Weights of a small contrastive image-text model: encoder arch gmlp, trained on small charts drawn from random numbers.
Rows from block 5 of the image encoder of a small contrastive image-text model, named by matrix and row number. Rows with one number belong to one neuron. Each number is 500 + 50 x the weight over its row's rms, rounded and kept within 0 to 999. All counts start at 0. Numbers have three digits each. After the name is the row's rms in percent of the matrix's.
After each neuron's rows are labels from the 100 images, of 14848, where the neuron reaches its largest size: "peak on" is the class under the peak. Only what is clearly more common there than usual is listed. The data: small charts drawn from random numbers.
# u: gMLP up (value half) (encoder.blocks.5.mixer.u.weight, 160x160), inputs 80-159
# v: gMLP up (gate half) (encoder.blocks.5.mixer.v.weight, 160x160), inputs 80-159
# out: gMLP down (encoder.blocks.5.mixer.out.weight, 160x160, transposed), outputs 80-159

u.48 095:570554476507529462464525441537479549568526497475470421536511558518504447562539468554463486613528527467597532517518534542470561605497530466598456440433598494563441511450537516547477498543585590489517584554573578450581614459528538531508506510
v.48 092:473614526556458575483550542514550516567479530539484571530536575475451522474611462520466510500496572564562465496492488552442520541501538561504421436562433473510493586604526509476538550512534459472547498468502534474540600481491425486553560491
out.48 103:476506512367412575584481543503492553511557395545579433461509501449443547545492517519476507470553554517488534520575573514452504465442535532476498453409471523522490563534452591494477452582491499470423540483472482511494490468552594480422427509
peak on: data marks

u.36 091:468446510504506529535484511502558390516577430566487535481605499445569422490552512547441511550503589452523476530475468445471492510509419450507487567442537539467513398493462514520464594585616451399620491549504550442327518481503484419416517614
v.36 103:517538536500536515522485560507455475538437478539483558521552518547595533503493492472513511589569552404493511534430434498559499490530482534484471467470496569416574439484403458597477489499538508546588558468458462497450500507594431403418440507
out.36 104:524423483479458500564503463519518500457528606406552403429458455505517506588504488489431482445468550598558552456522525489481488494599537571466411493377531471562425567514502464541531511467493500512484455534501516565509563561515454552550579448
peak on: data marks

u.58 099:450478470478455583510524507505513529528471493394595506477407445490466530517458466545415461540498459577580523543614523590470569484439495503467460420502474490484562533473414553528498514511452485575482490544509481426570584462523521540469566509
v.58 100:407404522421438581576473481492437521463419514491497500436438397557550582495464473531456504483471464518466531549559583480515640519435550557551419490466504477513470553426405489476518428542451428508491536459513544414584614521461524500472555561
out.58 100:516577556514468491469473539395560599535498552596506572499566441566633476531556475454537474513541539474563568475557566495625491505465435470508434494510523533505565527444495439533513385533419513499454594517507468459481477470472460538513469551
peak on: data marks

u.107 114:540468521502517579508502578483494553451511462518445481487579475527474532501502465527581458435477507488407548483545447450464435434422619489470552511456513483531479516458531553543475468416498428515481543522531484561490416462590487515478463526
v.107 105:486459522562672513507468479521545465544458449593548554494454442567472543474544554473527516491512545458600455542481578446487502509591468528482512522598550438559506490486532487374531494577596516469531528520392469512469544552505507483479546509
out.107 102:463534492467586424532484486465505449564574447515591501550383435581489568544497503509529446514403469518571533517573404498503448543570535527510411457536461542543415604512547488433509523482500546572497474530498475438482597417450540564514549517
peak on: legend

u.116 086:431562466572550587564557546383521470452552568551462475495523575515562424477513462498460495513577534441521486503380427427513493527437474440447518585535497539417533484526487440372542418540614555508509541530562467453462485544424539461472425536
v.116 088:467527450522511577432523596472498512492483536425551411583506496539416523494580313512427561530507514505556375516561501521411471467545544498495436485488576600534476494465441527463525522588484511442502459523594572490459607425527451441503449497
out.116 090:449491602408562506451469528500490437527489341422541469525481482489514574414429556460622471480566581507513574516451472460490535477465569565539416413511455469555488523492433521448476424506391452525538508523499415538489451507520443540494515560
peak on: data marks

u.126 099:486484502427512489512571527478461544510444526393444545431487466569467533616505508559548489409405527628494532460523415506510545512477561550454587544440506483425573498528428568421500486415515469516500531509473537550429447475553512473518491522
v.126 108:556471604494520414436498482554571417517506487522559514512473580474484449591482588538517526508596578446580445546481506425472450495440495497442481500480602518441450443520398504411478552500561433439464500554427497520451608544538525524503555551
out.126 107:460528458497526355509564461497610538558489559483534413451451522503596586523486502500427458483459419543544548554519390568525510487500396467502445483572489492562400408523545436502464528473531604599433477551561481504522543481439546541552485508
peak on: data marks

u.119 088:489609579481488460485584561411545486433459437497562526435456527520532487430443581587492517485486518521391505469482461453492534451455564428431550610487501445477452581506500545490584434449411400482458505478466555494460416501477469505432546494
v.119 099:566497613491480585515587448500563471512505479471526430488485403588534476501498486574464505571478438518598559480510544590494507408477477532614438370526465458501546454388522512457572481573486507543542442520474415464436539511505536431456560482
out.119 092:517497513503488524518454403480506614548547454577525468396553520561551494487523391483555460490493464513587460456457524459479513569463500480538444479546503512632500550503510514479482574546464501575557525497507528443446540506529570531481489540
peak on: legend

u.50 091:569490569467518520596556490558502468367514499444456481544537379540564520520427564473506420421538563500540457591517488576491463390480479464447558560534624472502540448478506506499564426539569503498517484507514480449463512492577544476439511546
v.50 110:421454505411459546535476446491476489454533418515477535498481423523538507531472483473413584572537470482475444618558513478503480399496466507467465472504588530492468521438482464454430494518474398532549548586515545490499499504429453454375469551
out.50 091:581541523420458443463534431530546524537528536522556551475538534555498493544482517531489534480464451499603539423526532463489522538506420513476485544546411533597460477437567459542489537589394539574430525480533449490525487455488494505534452528
peak on: data marks

u.102 093:448436575507520606457506427593488447527534431479521522516421491486476534512464560521526499564432494477578500601491516468496505474444486450465393506563436494409523445492460494381484564545473517543569510567538442503421457500457436531483473572
v.102 096:532515604389516495499515539509468477476521504537482498592541467503426555413525573562485450447499494498500499516458400474611442428449458537522492490517448516455598584441555550493493452407488549522507491434469462543498477461456392503456439430
out.102 095:544502529515499491625520486420517469513499554583523469490439389617490467423455490449555376504491458472523514468609526506478489478449491505563515554460496532507486611465548552608587528497419453576540503579441517458365485478599406521522519477
peak on: data marks

u.118 100:498492488538509476593434494497394490510584475504526447469482543482471521541519469496559545528557504478596487553541475485550474461498436395452520514475484583488425542447421499480512535527582487378573476467515438543418505417435412536468485498
v.118 097:425576496496440591542583466532503516480521534587515528596484545615490481546519629490538531512553420510639432536456532481580513499466444560448464553528470525501434479522451417484491434518516514494501501524523406355532461489506455529482507521
out.118 097:480524507538482561368509460421439526529436476564522535514463551532497505464518525483507514459471506530478639513550424462415525581456386469562403519491476581474559536477529561446492457587452512577507547556449613508574504451545562564505501453
peak on: data marks

u.43 102:598596575544567454488577523479486626514553557481570473535428471461441480512474506549379428500462438522584481454568486541483537460511470436503443522509479503549486583447509535513509439476514514509434505487520477451552597511543521502555523438
v.43 124:469607412463439581595482506569624404391553471536447540401542437579495497510526511509439523532551564433442462506475486423485550520455501405474530528534513493460533511472452543553573494548560493482511516492637459534462485438555486445454489441
out.43 107:487503486598515457482443444496498478497580464557514545439415486429588362492574487414507474541505547509573522520461524462512518462380584498457580403467544549507481510520468588497469530573607514546548440513554449513494433529525510538521426534
peak on: data marks

u.60 086:493536522500463481516435476613451486538592470611500432484496506430483539485472501459539559536472488511498480478481548503497428514452536502570587514558538475425532474461418523477497554521527406429515495520555545475459518453460473428395538621
v.60 084:506512485516474534432567505567522481512541442479493515478443567547586506577522472484487484616528579438532410517436514566483425523422430490496531466557460482480503518452467443610556435492530499498536492505426429455577512538532449489462497499
out.60 086:461478521554512408388451448455513508605485544447512450571541516548489436610522525563570489498506533498467556528550485507401467526530549548492507437418481586546484456530507560449455544544494491471511534471535551475532502444413569537552450521
peak on: data marks

u.8 085:465483443563460452520463512500465535481511536515495455385500636559443568511462584477452475501573538467487491463395507515435557601474520445510400476573459526565479388455461374536507491496558473573574530456458604485511506521500524440433507455
v.8 099:475533520503419594480555575537532513468453335566482444494476419481496412508525440498462560495487523481507477523422477442543504510536459545499470535493568560453485453512415498553562508603469486456603514478548478522505529439503500498440466529
out.8 089:530519527440487572419550545541520513516571506499558465416524501556525539486476546471518581484493500642498540513550574474436480457515490565491481514428559480572482496433484574522518495478434476545414538477413475523521407507488585399495433467
peak on: data marks

u.97 096:387513418475510593527539496578528460488530417510475484606528610504603529488533558532588534503503485522549463490425485402531486479423493494513494523536522539467532474516355383530521559501525509551548446524528450459475455491486463515477470645
v.97 095:489579560490518494540607448550462492496517472448535392596612524540487490507510503523446568493527430481550496590437381475529523490539502513577503453559460582497546509462478484526503515522396507486613527469486422452503467475417475441387507463
out.97 088:502528452496478511411416467520492548541454563541487447534464487480495492429508501492530487510481575562478579479594534498484601491470496542538373561454470613438525556558556544507501479458500493545434468541458485517500502493496556503538499519
peak on: data marks

u.94 095:532487533437466574526468495603451451480548407436540560517557482562587548460458482582535597549582530483450438572538539425502393456473497533454525562573472529444617545463467418534542504493523468449528506474522490519518484421497363470518491536
v.94 093:532491547534472568601581474537482507481535431506585551591491547570536476485541446518452506489534461523557493545548547451525489541525531529502539467565513558477550552491470505523564456508473485452589509481514468519481492445599524485376473502
out.94 097:483519548474495479434520393459527520585527470546503531481401452440495476484486518391573477473555536413466468486489484501531528408479516565517515475480505498509479548479479529534375411543534470499527546535410544457406431490488481572539523416
peak on: data marks

u.80 098:438439513549563550490568509505607531510539414500506417520463470515571391541494476511438574598506621537531422497411632514527463525463449477486498477552588455498569441421457448483519534539452529586573425505556440443454562540468518456460493541
v.80 100:525508498504481559599525491468615505474461466385519479547473525555531477451521426539451524565497536558532521469507567548492530506545434476549411477539510424400584452497444528449480417489442562525568499530548509483422623547514551549496448553
out.80 100:544528483488477443491541481515450570425528563485512485546517540497435556587532474473446494602493511574590541586503498532496552482503516381500452489506509560576466414509418505435472527472546475441513435520429599565515573474503407551493478569
peak on: data marks

u.130 091:408467555542484498505467524508560446589492462547529554458535473510465439495655484475578476489586526422566393507465492469572499552498447435529508451515475566498534517588476428557457547495610494440459461526548484469517495525516448471497533464
v.130 091:568421459529476610491595472496442432566487515515416504445496592505440520576568460462505494578477519525533447394466484476370508468499597484536471472492495660508526415544512599501465503592493526443483489542501466488570589569520502454542492452
out.130 093:564538472402523443464383463505441543492494510455575506491516512520451573546473469605509500576473484576525525528513445554435519501534573504496366569506523448558461473469555499501487487577504497529456450478510567538641454478546557492532532523
peak on: data marks

u.3 112:530563535564526376515525496500473561472525512487537605518490495431340538389503519582462492461471471574535403471568440530578495511584499604468451543501519444579478495500523496495609564421448535574485536381485504522612453477477495530545457470
v.3 103:439488576454471590461543548499555571443543496550501502456445517525460553478494535501567575605616556476585490581476444538479443470391489494455465492564466514407601502510459428473526497533473501458489509550519534430479541424474496489423648598
out.3 098:504546429547495442442527457478510542478457495515485459524398471465576477477530485478564460458492573444619513526486468606548458543496493498541533494532490584439580552577466438524519570529520507563558527468464501477462527429463523584559527496
peak on: data marks

u.76 088:528556530483513477479382541553462570447492524491535497487477449481461547570478513506569526424468552484472496467433405541525451476513541565391469490453452456473468573440501526484605513442426458536512506393522532544474526549497475633549539490
v.76 089:522482395521589531458453513520532551504464422504487505569559567576409474571582417504403512491497477557527506537546506467479453533518449439543454565402531511502559526499461432595495488581462495440505503588582570538462431477557532522529485439
out.76 105:511557375527521425493553443540468530534469485441478443481445518520443550483627498473506488506546484471486405428571456531486505493531444477515462468496375578565521490483479497480486475444582600473575567530501522458495418518464479524461459446
peak on: legend

u.98 082:433530421461464442601494508554510477485449532560507514453485469464631544535425622484574435463518525523528401573506568520458508439477533511398483495529512448485451540482453499521446543547501513600504440481389456498531534498507424519476483536
v.98 090:461464530455495568540555546493592479447546452487575473506489434534497497598432559460520517463569486501543453462502514526471486471518497509520460421620492568550488496516421525474446435491532490533424457500486521444519519483461534408501508528
out.98 089:563474433532529465507534511426485615485484446571562517453467506491505478524557477546490467487539591507507506512413526603550507563485451526480506371469429491509529516562610480540387577482497530478500469460488441556507537521490547548501502547
peak on: data marks

u.154 102:441554500579552534569544493576513384503585475517501556512583480498572511483481532509481589506552518492426487494333559504546619480464447436451528477531448552453512554481477466606559520513538447406572471358494516404504468410525434414488411507
v.154 105:527577467476440455401535409566493450501482538494530428557609546513593560444534468442393597543482582497455472496371476472524468525493397585564517522574478521403632501412508462503483542574560573469613521482534516421451539483560487519425455509
out.154 107:568365522502404465547510622479578515545462540485478428512487475486513507531497518436506530601481491518567495533523560572472546493527454541525445502470559592508478559516557446483578404508471570554465522490451471480543469504536585558508577497
peak on: data marks

u.90 099:495475516500471510547522453435611467515495420561496591573505499474450502517532525522480533558532442455548401626558556632495556503479510445605500600518455490530485507481515492501556529508513486422449478541586561470400520421435448400474523503
v.90 098:468511546549584508529530427467539464480537464491489571527565521530503515539514479507486519553486454483535423613523508483475462523509382511544474449561443515460528501402512458531491485608438510506484503505518494496464513556416532478374514512
out.90 098:452462477407430440471487492408515502433536513516587402418503536550457457520478511489513409544518454523538603475632545556591556600462558521504558503545473448558490443491438520547567478551420502555448511548502525496578518478570482499466495520
peak on: data marks

u.158 115:596544515533580447396526557505488611610434578447451530498408458475473421502530522528440428440457479456471521477464449480503482550537501441528474495493552530556469510554559447476481533458478585471475543572511491522538424543486554598531509521
v.158 127:622483535618522426461544492494479482545442511409486519502409465559490509496645424502524454439402569467490445477531444514456419565507456464511459460461626554593464535495491493469513459496494541493508452523499458503487571559471450483503503501
out.158 113:499497515479515553504481546524470460446447498618547471552519436483557538488530545488547583577539539431488542588514600461467420396476531417505508520485609533474482549417445408478511452506514449548489392468480509455476506538452626406454466530
peak on: data marks

u.146 115:594518406575538456453483504558488552552439542450449574531546522471554522423537417507430436442491455506521531481450544470597505632533481500538459488580509575465513551535509546511446515501511520393537537500480536479531497503403497530544478448
v.146 107:640542427545524415531453488408514487485485505467472520475507583468511476490555440540479483438515513458460481480497480485548559578497465493591519491543588537489519513540507493524519529525507603520538494490613478604529557510459434475611476478
out.146 122:405549518543517533566539451545525484377436508545424514563535472479437533430509528601531564435501570483497538499524517476440554462455418411428489560547637443515539533532493432492556518480491472508564388516523435463492513389554489418479446586
peak on: data marks

u.131 088:525534499451419390525477474481419439564620510515485468498480481451608403549508505543498559510486417445448527395450529504499499531439522514468516650431517457492560482590513534502556483517500452484367546428419542481463564552499421453541546465
v.131 098:393581438500540540580462458449438433513555409493413484478446461491499552426573416484526582476485587429520488494552527486436552425455493517499566581502411520462527485557473522577468468529521428454465563439542556570537558528465488553459453486
out.131 085:488455504607511503521494519429475571586455556500571454549416518510447477539432526493443453418431551519540468389512417525468404542421528473456596466482526462497553479503530433494470495471519532474432553526569554479500451547554558532562526501
peak on: data marks

u.72 095:522644518497558462523532476525509404582538550559476503528572492402425459531479585517470505434537491560572475518565506483515474465545464642445516554502503533477568478442531543507453493559564439445535466477516406505497488560468506438446454524
v.72 089:515448424528472500480479505406390545418520522478478505449448464527529472511514432521582503614493582524502476446466441470529475526534479543591383485501532568494431573570496467529428573554506584438493553494554488488556484561543497562397521614
out.72 095:599453495544553412469513511476506567457519514482431466459552572483553451507444496498494465422566473538504502526544502504548483473533434500504428444562424470570469476535505496497460582472385552531440481464442479473553511500421553546734526493
peak on: data marks

u.2 091:531543463517479457533542540507545455518472500471546470559579588518542551544572481412353537442425497465574414463550488480443553438471421458560545497546514558425513417561518471467481493521510449479528584428494459457623404565476478520511521515
v.2 092:460578484568493511490389461501465448465429434565512480434564475526496385440543497529565464552512494450563562482497453422479485531493450515606481463583527583487535373510504419481445512519458515530494460520542582506453525575446386421523574463
out.2 103:470522524531533468448448570514465547510543530432433555568391494518497438605558495561468494459496528451475423509488470518560443520556455500503516465525521530576449479527538467488529496510521570444559481442522427488595528471594487485536465444
peak on: data marks

u.114 099:470508428418490544498517548523495565340441510523541488444551491535531548542582478500493573526427564465460411504428517497577551567512536509537467491508507514516439564501461509462530484622453487517516609513555484459568476542466397441537493458
v.114 104:411561535500502500493586497537569454487529420545487455480496531531547557560388523528489535584509558440504520559546552528493394478478385475464432402560466521474475484472479452552596486502478438460532496527460519443451561423429434540437539541
out.114 095:558452523542549447498498563532551525504516406573541482552463518586554496432514441472491507471514489500388394540428421484467460511455448485501529419546577523433501565435607486491459508495465377522473464404567449551511420510601493477474498595
peak on: data marks

u.79 098:471456431544467576508517421539533439455566540556447583590664600496585492505497519475474607503500486483464490525483458463490472436490591524480456536542495468499507541581472507515550607514522503540531432564508396500552461496540532507483559490
v.79 109:476475397443496527513481571487490501461508417539526491499449567519486544467517469475509599512538606530493520556501549464444463380531477449591513547505548524445414550412475417486495509449558523422703575457509598507433558401520490507495479471
out.79 098:528462471573449523463507575515598513538570508509398480448551501501471486469464499468457511520520622511588551514431558517491517543516482551473526468514448570486529437408493476487431500539486528408510441584397499478503530496541475542534490384
peak on: data marks

u.136 141:569521479538533478499480548499475567561473535474448484468422458455489446489515464525386417544423531517540498483441496553488487547584426528535547477510512534582515572530545428502561516495493590504576485460598433499523439541450443490540467541
v.136 148:588509537552566567425534531554461503549440565439488532564444478553392483452567471500450512515459499519541496518567458579520511592554445481507407443491546584593509567570548462456496531458443591494515424537495480453533555513411363569566586549
out.136 131:507516512542579541458621593598532564499528537485406442554476496523597583579433479598432548461504582525496458503548478471484494483499507480519522495521516459536403543494546405499538575422466485460500531379465483447494503513553575529553556578
peak on: data marks

u.47 096:436520499418559491634545440558544471524479402493546485417465492560475526495451525515538537508499366471489446520453491419535452476502486505518494492520627606469518558438512399543572469527510558515525476482558418437482534520417516436437483559
v.47 097:511495597419496581578532515472467554442507512499558530553502496516515453462388480515550520461436393465475427513572513550514453405580527466457536533553505515436474437377482460456584493423485502526508524528475490568425596481423575441531553552
out.47 097:558481487569525527412462477446406534533547449539524483442460577484515501538513526466519476468498433476506464528532485591521602518554454568495557499515456439443492511492479548487421531428474562534412571525501549462561511489439466563423508447
peak on: data marks

u.110 096:355549504521498511571511487483498446445559430542555520518496534447537559416454525475506594541557516461541526532512573441618484528460470500412564558504481456353574537466470393458551474527555430438572370403479427448443479523486514492458445496
v.110 102:482478554477472540560520554573484499509435548443519516490561475614591497526463487524486529519561539593530514589595572544499380518499479503579457447599518534462602549481462455545621516567557534518513499521555475453533580517474397454423669454
out.110 107:428549515561496479451414431424566487496494498496558535439451468544650546497523517480523495538582489482527393531463560448451518429498584527535466467448472552530436551501550561510461400421442468511551553535465517530444487558499508473594412535
peak on: data marks

u.144 102:531524493535559455427564499493485482481506508463459597469519475514521407428607455505464542534438551468515349488518515499599475471602540526517444441481463587520470561396454515422553520503511611493551534523464467568530447480487388543401472529
v.144 102:538484474529447397495518542479406513527392582424490469607427472518549484418510413450471417535467518478548486527525490523456417499583467451512437486486554500496515508461465375484532461472394517462531494525521516451563517554522487473476543488
out.144 112:536458522533587557533545542512417497531519572612430506604444482437504521551522489513505459503509495424563485487648484468563482509454455479482500562479529551524597636467553461555614437445455516409512508552541495485391547458491446511413494460
peak on: data marks